Weights of a small CTC image transcriber: arch vit, patch size [4, 4].
Rows from block 5 of a small CTC image transcriber, named by matrix and row number. Rows with one number within an expert belong to one neuron, the router's apart. Each number is 128 + 32 x the weight over its row's rms, rounded and kept within 0 to 255. All counts start at 0.
Before each expert's rows are labels from the 100 images, of 14976, where the router gives the expert most weight on average: "strongest on" is what is common among them. Only what is clearly more common there than usual is listed. The data: analogue clock faces.
# router: router (model.blocks.5.mlp.router.weight, 32x320, trained with AdamW), inputs 216-269
# gate: expert gate (model.blocks.5.mlp.gate, 32x80x320), inputs 216-269
# up: expert up (model.blocks.5.mlp.up, 32x80x320), inputs 216-269
# down: expert down (model.blocks.5.mlp.down, 32x320x80, transposed), outputs 216-269

# expert 17
strongest on: hour 2; minute hand past 8; minutes: 40 to 44; minute hand past 5
router.17 [127 158 113 109 229 160 155 176  92 144 104 150 105 151 111 152 152  86 131 160 133 110 143 121 103 137 124 141  73 173 165 180 168  97 111 130  97  60 139  77 152 159 174 133 126 166 115 142 124 120 165 106  98 101]
gate.0 [115 165  97 110 166 157 174 150 164 127 127 115 165 186  99 122  75 119 125  96 135 116 134 182 134 128 137 168 165 112 140  35 127  91 137 191 165 145 107 120 121 150 129 128 132  93 150 123 121 134 139  80  75 131]
up.0 [ 96 151 153 165 110 118 139 133  98 109 163  97 166 120 116 157  79 242 126 134  89 129 152  84 150 124 127 116  73 157 105 149 150 130 111 134 155  99 156 177 119 109 111 138 129 168  71 130 147 104 170 110 188 107]
down.0 [ 82 127 121  91 148 143 174 110 128  92 127  87 105 139 138  97 132 127 163 161  94  84  98 196 124  84 172 157 129 167  55 127 110 215  60 146 146 129 107  51 116 108 203 110 105 200  98 151 123 150 182 124 102 155]
gate.1 [112  68 165 110  87  79 125 147 158 142 126 128 129 142  81  97 120 144 116  72 136 141  52 119  65 129 121  92  54 101 150 155 154  88 114 134 133 101 144 186 139  77 157 121 131 148 168 150  86 112 150 158 103 216]
up.1 [162 127  91  98 125 185 144 156 150 151 127 147 153 114 125 150 145 174 117 133  82 134 135 122 112 136  97 119 136 190 185  85 178 119 139 167 145 145 110 103 111 156 103 162  94 149 182 160 113 149  96  99 151 118]
down.1 [176  98 176  95 155 157 140 167 124 114  99 198 131 145 139 168 161  88 106  91 125 148 127  80 177  81 192  97 180 197 135 103  87  81 127 123 178 157 127 117 155 154 100  97 151 173 124  99 137 181 115 134 149 156]
gate.2 [ 90 112 182 100 120 105 153 162 126 177  46  86 166 115  55 132 114 132 114 118 134 138 110 151  87 158  84 116 106 118 105 125 150 160  69 188 101 109 130 102 131 148 133 130 161 115 132 101  93 132 147 184 132 126]
up.2 [143  97  92 135  76 130 106  82 175  71 162 121  64 139 221 107 136 176 102 130 163 119 169 143 151 114  97 157 155 162 172 137  92 160 199 122 142 158 119 114 116 149 107 103  77 129 111 157 185 120 130  78 120 109]
down.2 [169 141 167  81 110 153 110 117 121 146 131 158 148 137  87 124 125 157 137 158  59 106  75 100 136 158 155 111 101  98 138 143 154 149  24 149 123  81  68  73 139 105 113 181 106 106  81 132  95 183 159  97 153 135]
gate.3 [ 90 138  46  90 126  96  31 148 140 136 139 168 149  96  79 109 141 117 111  87 209 114 102 112 141 108 144  99  98 133 150 139 142 146 127 102 191 116 138 118 111  51 148 125  94 118 144 117 141 175 118 136 125  50]
up.3 [188  71 130 156 176 122 158 121 161 135 178  65 138 136 155 105 155 123 120 116 156 116  69 118 145 130 122 155  91  69 116 120 101 173 160 153  68 129 130 153 130 176 123 159 168 146  57 181 137  85 184 141 113 131]
down.3 [113 133 117 222 166  77 120 124  92 100 120 118 155 149 132 161 129 131 113 127  89 147 124 126 133 153 158 128 162 170 121 160 136 141 127 164 161 129 141 102 103 121 107  93  86 162  86 137  95 182 195 114 134 138]
gate.4 [128 110 137 156 190 169 103 117 125 104 178  80  91 121 119 146 131 109 145 107  67 162 135 179  89 134 120  94 170 107  69 135 130 106  95 103 136 117 121 137  98 105 101  86 137 140 119 139 164 111 161 147 164 166]
up.4 [179 106 145 131 196 205  44 100 133 122 105 100 103 112 130 164 163  73 124 108 105 182 138 169  80 107 115 102 154  93  71  95 127 131  99 122 148  85 144 103 115 148 119  56 121 143 106 125 143  94 178 135 136 136]
down.4 [172 173 186 161  82 145 190 136 116 137 174 154 111 119 129 182 140 126 100 100 133 133 118 186 110 108 142 118 115 130 146 133 147 193 147 140 124  96 143 168  84 137 165  94 182 176  73 155 132 144 136 165 189 123]
gate.5 [ 34 141 136 199 126 141 108 103 132  95 141 127 133  86 131 125  99 123 140 101  91 170 199 104  61 102 162 159  92 178 150 112  86 170 162  87  93 132 102 147 151 150  90 115 165 112  66 105 110 151 133 134 158  96]
up.5 [142 127 123 122 108 184 142 145  68 108 105 123 123  78 160 192 177  96  84  99  77 139 106 144 114 153 115 110 160 154 119 163  85 157 124 172 178 116 144  90 132 126  87 114 162 165  51  66 118 125 142 145 129 116]
down.5 [140 127 121 132 152 168 134 130 115 114 147 134 160 174 154  74 175 162 175 123 128 162  87 139 186 126 113 112 110 116 171  64 121 141 108  98 101 111 146 159 118 173 130 115 115  88 101 197 135 149 171 162 103  92]
gate.6 [131  83 126  99 111 109 148 197 180  98 112 148  73 185 168  93 155  98 151  98 131 182 104  79 173 203 125  81 178 160 139 133 152  83 168 117 145  87 131 127 174 152 150 121 112  67  88 126 126 123 129 176 148 118]
up.6 [130 128 135 154 109 153  70  75  98 148 127 109 195  98  98 101 111 156 154 129 138  92 170  93  96 106 181 154  42  90 151 114  67 148 120 158  86 129 146 156 106 102 164 129 165 204 136 121 138  70  84  92 105 112]
down.6 [154 170 111 181  88 147 108  99 160 151 146 201 131  62 150 118 138  89 127 187 161  68  66 116 157  49 118 173 144 146 133 132 141 141 119  81 102 165  74 124 176 153 141 121 140 161 123 136 158 133 123 122 104 102]
gate.7 [ 93 110 101 176  93 155 124 125 142 187 157 100 109 158 126  77  98 130 112 139 112 203  89 113 178 102 145 103 158 146 155 121 100 100  76 140 130 119 181  99 104 128 194 107 149 135 109 145 157 129 178 180 124 142]
up.7 [112 175 155 104 166  96  71  97 141  87 126 102 150  84 161 152 131  93 137 134 101  85 178 153 148  99  96 158 123 134 118 113  75 176 145 166 113  57  70 124 139 105 145 195 115 104 122 169 157  96 114 117  89 149]
down.7 [169 119 104 175 142 108 204  77 169  66 101 136 117 121 170  67 100 142 171 193 200 122 145  74  90 180  60 176 125 141 139 119 106  90 128  62  89 151 137 189 170  64 103 140 156 138 108 164 114 133 121 172 124 108]
gate.8 [137 120  89 125 148 148 114 117  88 107  92 165 149 103 108 147 155  90 162 168  99 108 114 184 149 160 190 143  93 116  64 128 130 159 106 103 184 176 140 151 134 165 132  85  83 139 145 152 106  65 105 145 152 108]
up.8 [128 107 181 127 106 142 144 172 149 144 178 112 135 150 140 126  67 160  92  81 158 122 137  85 112 110  55 133 137 122 171 156 147  97 171 141  82  95 146  72 128  96 137 163 172 133 117 149 148 161 163  92 103 177]
down.8 [106 188  94 187 101 161 101  87  52 160 122 207 157 147 100  71 137 162  98 158 119  98 157  75 148 110 132 103 172 123 125 141 129 159 133 126 136 120 106 129 140  96 138 100 153 141 171 101 113  79 127 150 158 141]

# expert 14
strongest on: minute hand past 12; minutes: 0 to 4
router.14 [111 138 149 157 177 134 113 134 101 100  81 143 106 131 120 147 139  97 134 108 109 127 196  93  76 126 150 125 126 201 148 189 166  93 133  91 142  81  78  86 141 126  78 137 170 121 141 127 115  99 166 107 141 137]
gate.0 [143 112 113 102  77 148 147  92  97 137 103  85 151 119 138 139 168  99 126 175 118 155 116 108 123 116 155 116 185  67  99 168 151 128 168  70 117 103 134 136 110 124 124 130 158 153 165 155 153 138  96 144  73 142]
up.0 [106 133 132 113 185 109  69 106 107 167 158 129 151 130 158 117 122 136 176 150 142  99  91 147 151 183 138  84 118 153  80 130 101 159 105 145 117 169 124  69 192 164 135 184  98 167 123 141  77 138 166 131  91 150]
down.0 [ 73 169 104 142 150 126 153 178 145 175 143 112 145  92  71 122 115 160 149 190 153 111  79 149 164  61 111  85 197 110 146 147  79 151 131  81 190 142 107 168  90 115 126 126 112 161 143 112 162 110  80 122 148 122]
gate.1 [186 161 182 118 187 117 146 102 105 137 171 134 133 163 175  84 135  56 126 103 130  91 169  84 154 149 152 158 133 144  78  74 117 139 124 212 129 143 125 133 202 142 132  70 200 128 155 162 146  95  91 148 118 152]
up.1 [157 144 140  71 123 155 156  68 122 201 189 123 123 142 117 142 151 102 180 109 141 156  96  77 136 112 126  79 101  86  72  64 135 162  86 220 131  91  81  95 112 200  71  92 178 101 158 135 134 151 132 144 142 223]
down.1 [130 132 168 117 110 109 138 138 106 157 170  84  59 118 104 158 117 123 171 101 104  57  70 171 139  94 104 107 147 124 133 162 136 155 132 128 134 116 153 145 126 127 183 142 116 156 113 177 125 196 156 101 112 168]
gate.2 [136 104 114 101  82 146 101 120 149 128 177  58 125 144 103 170 152  95 162  68 107 129 142  99  93 104 148 110 146 170 124 155 128  95 126 133 126 157 136 168 121 115 104 146 163 122 106 163 155 132 182 149 160  83]
up.2 [145 152 122 130 114 142 154 101 128  96  70 184 137  85 176 101  80 158 102 162 159 130 119 170 149 143 121 117  91 109 125  97 117 171 141 139 100 140 138  75 127 165 171 116 127 146 125 108  86 145  76  99 116 212]
down.2 [116 137 178 155 136 105 113 112  72  75 155 132 179 135 147 164  69 124  98  99  96 103 129  69  85  99 140 125 163 116 116 142 110 122 137 128 166  63 145 146  80 102 155 123 144 132 120 173 126 132 105 137 151 154]
gate.3 [105  82 114 137 155  68 143  12  73 168 122  67 155 144  72 129 104 115 117 120 157  79 101 122 176 143 134 141 166 159 146 103 144 142 139 142 135 145 146 119 176  89  77 183 144 119  71 140 145 105 136 150 131 102]
up.3 [131  94 146 147  97 158 110 217  89 156 135 109  97 121 127 101 141 121 188 162  89 104  91 129 183 162 141 150 125  86 137 139 154 109 108 166 145 115 126 146 138 136 113 144 205 118  86 153  87 161 122 142 106  88]
down.3 [103  92 136 138 125  70  97 101 169  86 105 118 176  92 147 153 126 106 123 117 131 140 138 124 150 133 171 151 152 155 169 145 108  44 143  89  92 190 132 163 175 103  63 114 125 133 204  98 189  69  92  54 124  95]
gate.4 [142 130 133 101 107 125 148 125 131  85 134 119 114 113  83 103  93 143 154 123 131 164 119  90 126 142 115 100 140 123  95 156  99 117 140  89 163 111 108 101 158 157 136 106  94  63  92 101 122 102 112 152 124  88]
up.4 [108 131 115 164 147 137 113 144 131 150  98 150 151 130 150 121 137 123 120 135 102 119 153 172 108 107 125 154 118 132 168  98 162  97 105 165  91 146  96 175 123 101 125 153 177 203 153 131 125 172 171  93 124 168]
down.4 [119 128 105 160 155 135  97 126 119 160 107 117 110 141 146 114 135 158 148 172 167 187 103 102 145 136 199 138 103 137 173 128 137 121 117 162  64 157 137 120 111  78  76  88 104 133 113  43 123  81 113 140 181 140]
gate.5 [122 122 128  67 173  71  80 109 220 120  99  89 104 214 171 159 163 110 132 120  99 121 109 114 156 108 119 135 139 168 100 133 117 178 185 149 135 105  58 163 138 112 141 138 109 146 145  70 129 138 122 209 142  94]
up.5 [177 135 126 108 101 178 213 200  89 159 106 126 131  98 134 142 112 130  68 109 156 113 147 112 131  89 116 132 167 136  90  80 123 130  78 106 145 137 167 137 110 141 129  63 153 139 103 142 100  78 167 170 136 155]
down.5 [168 181 137 147 139 102 107 178 123 170 125 132 151  60  94 122  90  83 151 168 136 108 131 130 104 172 128 148 144 152 130  78 113 106 120 180 182  76  92 128 132 109 121 156 128 104 180  77 162 143 147 150  87 140]
gate.6 [105 141 162 136 142 127  79  75 109 107 155 155 149 153  99 158 165 117  83 129  99 114 142 135  56 119 102 126 149 117 118 137 125 127 141 146 200 118 129  63 118 118 164 158  99  97  72 166 120 134 106 184  40  63]
up.6 [ 97 173 136 159 154 125 125 177  86 104 137 134 129 122  99 132 130 143 165 172 143  89 171  79 130 116 123 138 116 137 135 173 154 123  98 134  77  88 146 139 124 135 110 160 164 146 152 136 158 140 150  82 202 161]
down.6 [ 86 146 172 181 136 145 156 137  90 117 139 107  87 120 130 136 100 139  97  67 148 130 119 176 194 104  90 128 109 120 174 131 110 126  98 113  78  67  57 121 174 114 149  72 113 173 100  86 127 121 143 135 143 112]
gate.7 [187 160 144  98 130 174 129 101 130 132 148 110 107  85 122 111 129 193 114 102 153 139  95 172 144 132 152 165 156 147 121 100 147 131 147  55 102 129 114 203 145 105 139 121 171 125  54 127 147 146 116  81 116 134]
up.7 [ 70  99 118 202 119  59 148 165 132  95 117 131 125 138 139 141 126  80 150 125 117 116 152  88 129 112  62  75 125  75 115 142 117 116  88 158 159  96 172  52 125 121  98 139  72  99 224 152 140 113 140 180 155 112]
down.7 [109  47 113 183  96  98 108  79 135 126 116  95 136 151 129  24 166 167  99 165 145 124 100 128 167 125 156 158 178 146  99  82  84 173 157 107 137 166 130 161  91 112 112 159 137 106 157 173 149 105  92 200 182 197]
gate.8 [105 121 152  86 149 157  52 125 140 146 111 132 112 142  98 163  88 152 128 108 157 135 123 125 140  43  82 138 142 105 134 111  94 128 179 143  86 103 142 114  73 119 101 152 125 123 147 144 131 130 140 147 195  71]
up.8 [ 98  91 135  81  82 124 107  92  73 133 122 127 160 161 112 215 135 198 200 131 111 123 102 111 106  99 130  70  71  70 126 118 157 159 126  79  80 116 134 117 114 113 105 120 125  75 134 103 110 158 157 146 112 110]
down.8 [118 143 166 149 123 110 149 100 161 100 181 117 150 132 120 133  91 102 129 114  84  75 125 176 122 138 117 101 133 165 121 145 174 155 124  70 130  87 107  83 210 120  77 165 158 157 107 145 121  71 116  66 183  98]

# expert 3
strongest on: minute hand past 8; minutes: 40 to 44; minute hand past 5; minute hand past 4
router.3 [ 94 148 104 111 179 181 118 182  70 140  94 180 101 146 110 175 148 104 139 153 141  99 181 139 114 103 126 135  80 171 131 184 179  99 126 107  87  66 107  70 158 183 136 123 124 182 133 139 105 134 203 109 106 121]
gate.8 [101 142 136 104 124 114  80 143 217 110 176 138 112 135 128  98 130 153 126  68 110 112 116 144 141  95 156 151 119 153 221 144 154 126 188 144 163 132 149  94  90 125 153 133 179 135 107 133 156 170 153  65 125 153]
up.8 [107 174 135 179 126 138  87 159 106 165 185 114 167 137  76 112 142  70 132  74 130 122 162  84 133 132 158  89 132 197 158  90 181 135 115 164 183 102 108  54 135  93  81 106 137 143 129  97 150 200 174  89 145 164]
down.8 [141 142 167 180  92 105 127 199 153 137 104 144 152 103  89 143  78 129  83 173  98 103 121 154  60 103 145 172 197 128 144 167 121 171  83 163  90 102 104  77 102 140 106 137 127 143 130  96 125 156  91 217 113 105]
gate.9 [ 75 159 140 161  98  92 154 161 150 103  98 225 117 118 138  60 156 138 137 133 161 126 110 118 144  85 107 139 180 164 125  95 102 163  75 110 105 100 138 140 166 192 164 122 125 107 153  89 150 111 176 106  88 113]
up.9 [164  82 142 110 139 159 159 115 123 141 123  66 163 166 118 184  91 121 115 117  98 152 169 126 102 142 118 127 113 126 121 111 107 112 217 144 142 151 124 101 140  46  52 139 143 129  86 155 102 120  81 140 147  97]
down.9 [ 73  72 120 137  87 131  95 142  61  72  73  48 146 183 101 133  98 157 119 162 112 150 145 105 159 173 123 126 109 169 171 157 141  72 182 100 112 117  94 127 132 121 106 147  94 171 132  97 123 161  83  67 102  91]
gate.10 [120 110 114 118  80 127 135 154 147 110 130 164  95 135 155 106 135 123 121 136 149 181 210 130 118  94 144 113 144 153 183 108 113  92 125  93  94 140 149 198  96 117  80 203 122 122 103 118 157  93 116 153 125 131]
up.10 [139 137 103 174 204 113 145 154 166 118 104 135  58 132 177  91 126 153 124 158  84 121 153  94 138 114 168 157 157  75 107 124 129 128 135 115 177 135 164 135 134 141 186  94 166 141 119 133 137  82 136 119 104 107]
down.10 [108 191 153 173  96 156 148 130  96 170 141 115  78 188  86 224 129 153 167 117 121  97 130 102 114 150 143 151 156 159  80 206  51 142 148 156 130 124  72 163 168 162 157 118 170 151 134 124 112 109  91 146  94  85]
gate.11 [125 102 140 199 159  79  62 104 110 146 144 141  83  55 107 136 131 157  47  86  81 110 121 103 134 100 108  84 189 103 140 131  70  80 137  98 161 107 153 152 175  90 149 110 114 114 105 164 117 104 113 112 135  77]
up.11 [141 158 117 103  89 113 146 184 151 132 137  95 164 158  84 167 140 103 177 110 140 139 129 140  82 143 149 150 100 143 124 126 157 135 100 126 111 116 114 122  81 122  83 116 134 116 119  83 118 161 172 129 100 141]
down.11 [ 93  99 144 134 128 184 114 119 145 106 180 168  62 121 116 162 159 117  59 104 191  80 171 101 115  79 128 164 186  91 115 191 129 157 133 125 123 140 161 107 120  87 168 168 159 194 147 136 173 112 125 126 104 107]
gate.12 [127  82  71 190  84 155 153  80 152 144 109 156 101 136 124 176 121 131 162 113  81 145 128 118  44  91 113 169  91 196 109 116  97 135 125 163 119 124 142 155  86  68  62 138 132 162 110 108 117 155 171 133 147 101]
up.12 [134  88  88 124  73 119  96  92 100 115  96 119 126 136 145 128  75 146 121  95  74 137 142 122  39 157 138 184  88 133 146 188  50 157  82 153 162  96 131  86 146 129  85  99 128 158 136  89  79 122 131  84 111 159]
down.12 [125 133  64 152 145 161 145  90 108 112 116 112  93 183 109 138  98  95 129 119  98 111 151 118  91 122 107  89  44 185 126 142 165 187 119 117 112 122 103 104 107 138 155 145  92 209 104 169  90 142 136 107 192 102]
gate.13 [ 82 147  64 182 101 107 178 146 205 189 128 155 123 169 136 121 138  93 137 129 164 131 101  98 118 151 105 179 116 150 159 138 172 146 122  88 148 124 111 128  93  84 118 152 177 104 173 151  96 174 163 153 117  92]
up.13 [150 144 183 117 132 161 108 102  38  50 150 191 157 103 123 130 112 179 103 129  97 132 186 127 164 109  74  97 150 170 131 119  96 103  96 197 101 134 118 141 177 175 152 120 105 139 137 133 150 123 122  94 139 134]
down.13 [139 169 146 172  90  73 156 120 130 134 190 122 136 130 146 102 137  72 144 148 158 131 146  73 126 177  88 104  67 130 109 138 138 144  93 108 138 117 160  86  88  89 141  79 118 114 177 105 157 108  87 132 174  83]
gate.14 [121 123 154 155 114 124 104 173 101 125  97 174  92 110 156  87 163 147 152 165 108 109 182 155 124 145 124 116 170 137 111 127 102 100 143 230 137 184 167 160 147 121 126 168 130 170 124  65 128  75 119 121 108  77]
up.14 [ 83 121 148 133  93 116  76 165 125 119 100 169  92  98 166  95 161 109 108 165 107 112 160 145 116 130 108 128 156 150 104 128  99 109 115 212 121 147 176 123  89 117 110 141 142 152 124  91 120  76  93 121  94  88]
down.14 [176 111 100 141 129 139 170 110 132  66 129 144 108 124  97 107 100 142 156 132 103 130 117 133 132  74 171 169  98 131 103 151 115 194 137 150 119 140 151 134 121 145 176 104 123 137 150 111  96 165 221 136 208 137]
gate.15 [100 122 143 107 154 116 163  85  71 214 168 186 144 170 182 116 117 148 177 143 149 113 125 136 168 139 119 143 105  78 128 167 138  68  69 103 112  88 113 104  82 147 159  95 102 166 129 164 124 108 169 116 108 177]
up.15 [167 159 112 149  94 148  96 180 157  42  90  58 118 101  87 102 128 116  76 137  94 145 116 114 107 138 116 118 143 149 118 102 138 179 200 131 156 152 138 161 145 128 100 167 167  93 105 101 144 148 110 141 145  70]
down.15 [120 143 166  81  99  89  98  95  69 205  61 122 164 134 126 119 140 167 102 144 145 111 130 125 206 147 130 116 129 190 129 140 165 122 232 188  79 178 125  82  89 176 117 156  83 149 107 113 135 175 122  69 100 136]
gate.16 [186  87 128  83  80 176 152 126 132 100 126 145 132 173 107  63 176 132 157 172  84 106  97 163 147 130 115 109 135 113  90 180 142 140 119  93 139 173 163  22 118 151 134 118 141 102 149 112 152 148 146 168 140 153]
up.16 [100  96 142 127 185 142 148 103 171 137 155  59 134  63 130 166 122 134  43  80 163 130 165 138  99 152  62 139 117 144 165 118  83 197 156 157 132 113 101 163 126 133 142 110  98 106  51 138 106 115 123 177 147 116]
down.16 [171 136 130 130  86 165 146 165 131  85 143  65  96  52 152 167 126 124 127 150 153 137 131 106 116 146 149 108  76 134 100 141  90 141  72 148 100 155 100 148  89  88 202 125 150 128 166 135 161 213 149  67 139 135]

# expert 25
strongest on: minute hand past 11; minutes: 55 to 59; hour 12; hour 11
router.25 [146 172 122  89 184 177 133 167 114 148  79 183  73 152 100 151 151  57 149 138 129  95 140 155 119 128 117 106  90 142 123 162 200  92 147 122  50 100 123  94 147 135 141 117 163 153 101 140 137 116 190  96 117 131]
gate.0 [153 121 153 154 169 174 114 104 135 110 125  78 123 130 175  97 120 127 174  89 130 127 150 103  75 160 149 139 132  88 119 189 101 121 122 151  83 176 156 196 163  73 139  75  97 116 121  63 160 127  69 171 161 168]
up.0 [144 136 118 153 148 138  83  88  95 185 169 128 172 135 136 114 107 113 141 111 163 139  99  35 220 128 115 170 128 149 157 169 118 107 128 117 105 112  95  98 109 122 135 132 137 168 119 200 143 132 122  67 105 157]
down.0 [139  75  97 172  75 102 136  68 140 140 138  96 128  80 134 143 154 144 127 121  40 146 101 204 134 116 139 119 165 150  72  84 115 120  97 140 166 120  95 145 114 165  94 124 165  97 138 141 132 138 182 175 142 157]
gate.1 [126 116 138 119 128 120  83  59 135 158 109 114 164 219  94 103  86  99 131 124  53 129 100  90 127 101 128 155 139 153  84 151 110 122 202 104 126  81 153 105 132 101 140 156 138 137  68 134 127 141  88 122  94 159]
up.1 [187 165  86 165 150 151 165 155 124 122 123 157 163  66 166 122 124 172 162 177 124 130 108 201 154  74 148  97 115  78 151 154 160 131 112 111 110 190  89 132 111 163 193 112 137 104 171  55 174  63 182 146 109 138]
down.1 [115 132 203  97 162 150  83 114 199 122  82  95 102  99 119  72 105  46 137 158 117 159 165 169 133 100 157 117 167 139 167 144 159  87 141  43 124 102 124 106 130 110 177 109 104  74 102  94 171  76  45 133 138  97]
gate.2 [108 112 122 140 109  92 131 131 184 160 115 156  87 135 134 108 157  90  86 171 168 166 116 152 178 147 193  47 124  62 112 112 123 132  91 105 133  93 148 123  83 118 116 108 146  87 121 106  79 112  98 115  79 109]
up.2 [161 127 189 147 133 126 163 118  64 113 158  83 132 124 121 168 130 172 123 126 123  97 130 100 111 123 116 187 129 206 135 190 103 144 151 176 133 155  98 159 168 164 130 147 115 157 130 168 164 187 109 145 153 148]
down.2 [143 173 129 144 162 120  68 117  61 116 167 129  95  91  96 210 175 140 140  57 125 131 177 179 184 142 139 118 163 152 153 154 127 174 113 125 122 163 136 125  94 112 112 113 113  85 133 142 140 131 138  46 193  86]
gate.3 [185 153 119 155 149 130 168 108 103 113 103 111  85 134 130 101 114 203 131 163 103  72 151 133 148  96 133  83 123 141 150 101 151  63  83 108 116 112 138 154 112 155 158 178 143  82 125 104 139 150 201 191 133 124]
up.3 [143 147 144 136 164 102 173 123 193 141  82 112 118 102 159 130  79 116 115 100  97 108 185 134 132  74  91 178 121 108 134 153 149  97 110  94 111 116 191 146  95 175 141 145 136 112 162  96 115 156 154 174 183 148]
down.3 [136  93 146 107 107 152 127 103 108 182 101 104 146 100 140 125 172  84  98 105 105 180  80 165 132 112 145 135 111 156 135 130 184 158 170  87 158 132 110 103 126  76 160 160 153 130  89 154 134 119  83  97 159 151]
gate.4 [103 155 152 116 148 100 158 150 177  52  92  91 136 144 117 191  98 122 123  97 146 106 146 119 130 147 118 120 116 176 195 167 119 131 141 176 122 124 131 121  91 166 127 120 157  45  59  82  74 175  59 146 178  96]
up.4 [142 156 121 146 201 109 113 135 156  61 120  81 141 148 133 169 131  86 166 136 125  83 181 135 131 152 105 143 126 196 176 142 117 133 131 153 105  83 115 106  60 155 135 172 180 133  45 101  67 174  87 160 183 142]
down.4 [115 103 113  84 133 124 165  73 140 129  90 159 156 167 160 174 122 148 183 100 179  92 148 138 127  93 115 143  87 151  98 158 127  89 107 168 153 171 136 117 109 177 149 159  84 137 148 130 128 174 170 130  76 133]
gate.5 [142 124 108 126 171 109  71 142 183 128 124 151 121  83 124 120  55 138 156 101 136 110 108 120 123  95  99 154  81 176 163 146 141 157 175 158 145 157 125 148  74 147 172 139 166 165 129  87 125 199 110 109 107 128]
up.5 [132 149 167 136 109 136 158 123  86 100 173  97 111 155 102 151 171 156 113 169 152  92 184  94 111 158 148  83 165  84 147 108 109 108  53  85 112 133 135 130 189  89  84  78 107 111 110 167 128  84  88 161 160  76]
down.5 [136 169 132 113 198 141 201 149 103 132 121 143 134 112 162 157 121  74  72 146 114 103 153 161 139 175 189  64 174 108 139 125 162 180 131 122  81 100 135 132 111 148 171  75 165 100 101 110 104 148  86 152 124 113]
gate.6 [130 113 179 146 129 131 164 100 145 193 174 154 150  87 117  63 124 124 122  76 172 132 110 123 146 122 149 133 122  87 129 211 161 155 108 125 132 126 128 126  97  74 150 123 171 176 148 218 182  89 119 129 129 130]
up.6 [110 153  82 116 113  83 107 134 157  38  93 128  82 161 161 117 119 117 158 152  81 133 154  93  96 138 110 131 162 156 160  63  99 131 129 174 102 157 117 123 144 153 145 159 109 111 152  56  99 157  82 130 102 114]
down.6 [110 103 121 107 131  54 177 110 102  65 126  89  79 117  72 134  93 178 109  73 139 156 164  95 130 108 127  56 152 147 139 153 111 103 156 146 117  82 143 140  60 111  92 214 176 142 127 159 126 149 125  78 118 161]
gate.7 [139 169 160 123 123 120  72 211 153 122  59 147 157 125 134 140 111 157 111 177  85 146 224  81 125 146 107 116 153 104 123 160 123 140 112 117 132 121 149 105  68 133 114 110 193 143 193 152 175 125  92  88 109 115]
up.7 [123 138 121 141 139 119  64 132 165 104 103 156 146 139 108 136 160 163  91 207  51 161 192  99 168 171  85  60 141 160 156 146  59 125 155 167 110 116 158  98 178  82  91 176 143 118 140  95 114  85 119  71 114 146]
down.7 [169  96 155 119 187 103 131 121 167 137 109 137 116  85 124 119 157 124 171 170 114 138 113 117  71 138 167 122 110 162  83 122 103 160 132  97 128 100 120 134  89 123 148 160 120 161 148 121 122 143 113 197 105 124]
gate.8 [192 144 112 143 133 152 176 112 146 110 147 127  82 117 126 141 120 135 148 128 130 186  43 173 119 193  90 109 132 119 114 115 145 160 114 133 115  86  86 124 168 185 171 120 154 128 112 141 108  96 142 146 107 104]
up.8 [108 155 121 108  87 139  82 138  76 154 159 123 158 125 105  83 127 165 163 126 105  80 171  50 178  86 172 130 132 126 152 107  86 124 162 133 111 157 137 123 110 162  99 151 104 147 179 103 183 164 122 104 190 157]
down.8 [103 134 113 120 144 107 102  88  90 106 134 160 133  36 172  85 126 170 158  61 138 111 123 113 186 168 121 133 116 118 168 141  89 106  86 171 109 115  99 145 141 106  52 122 123 144 135 196 145 117 142  72 164 151]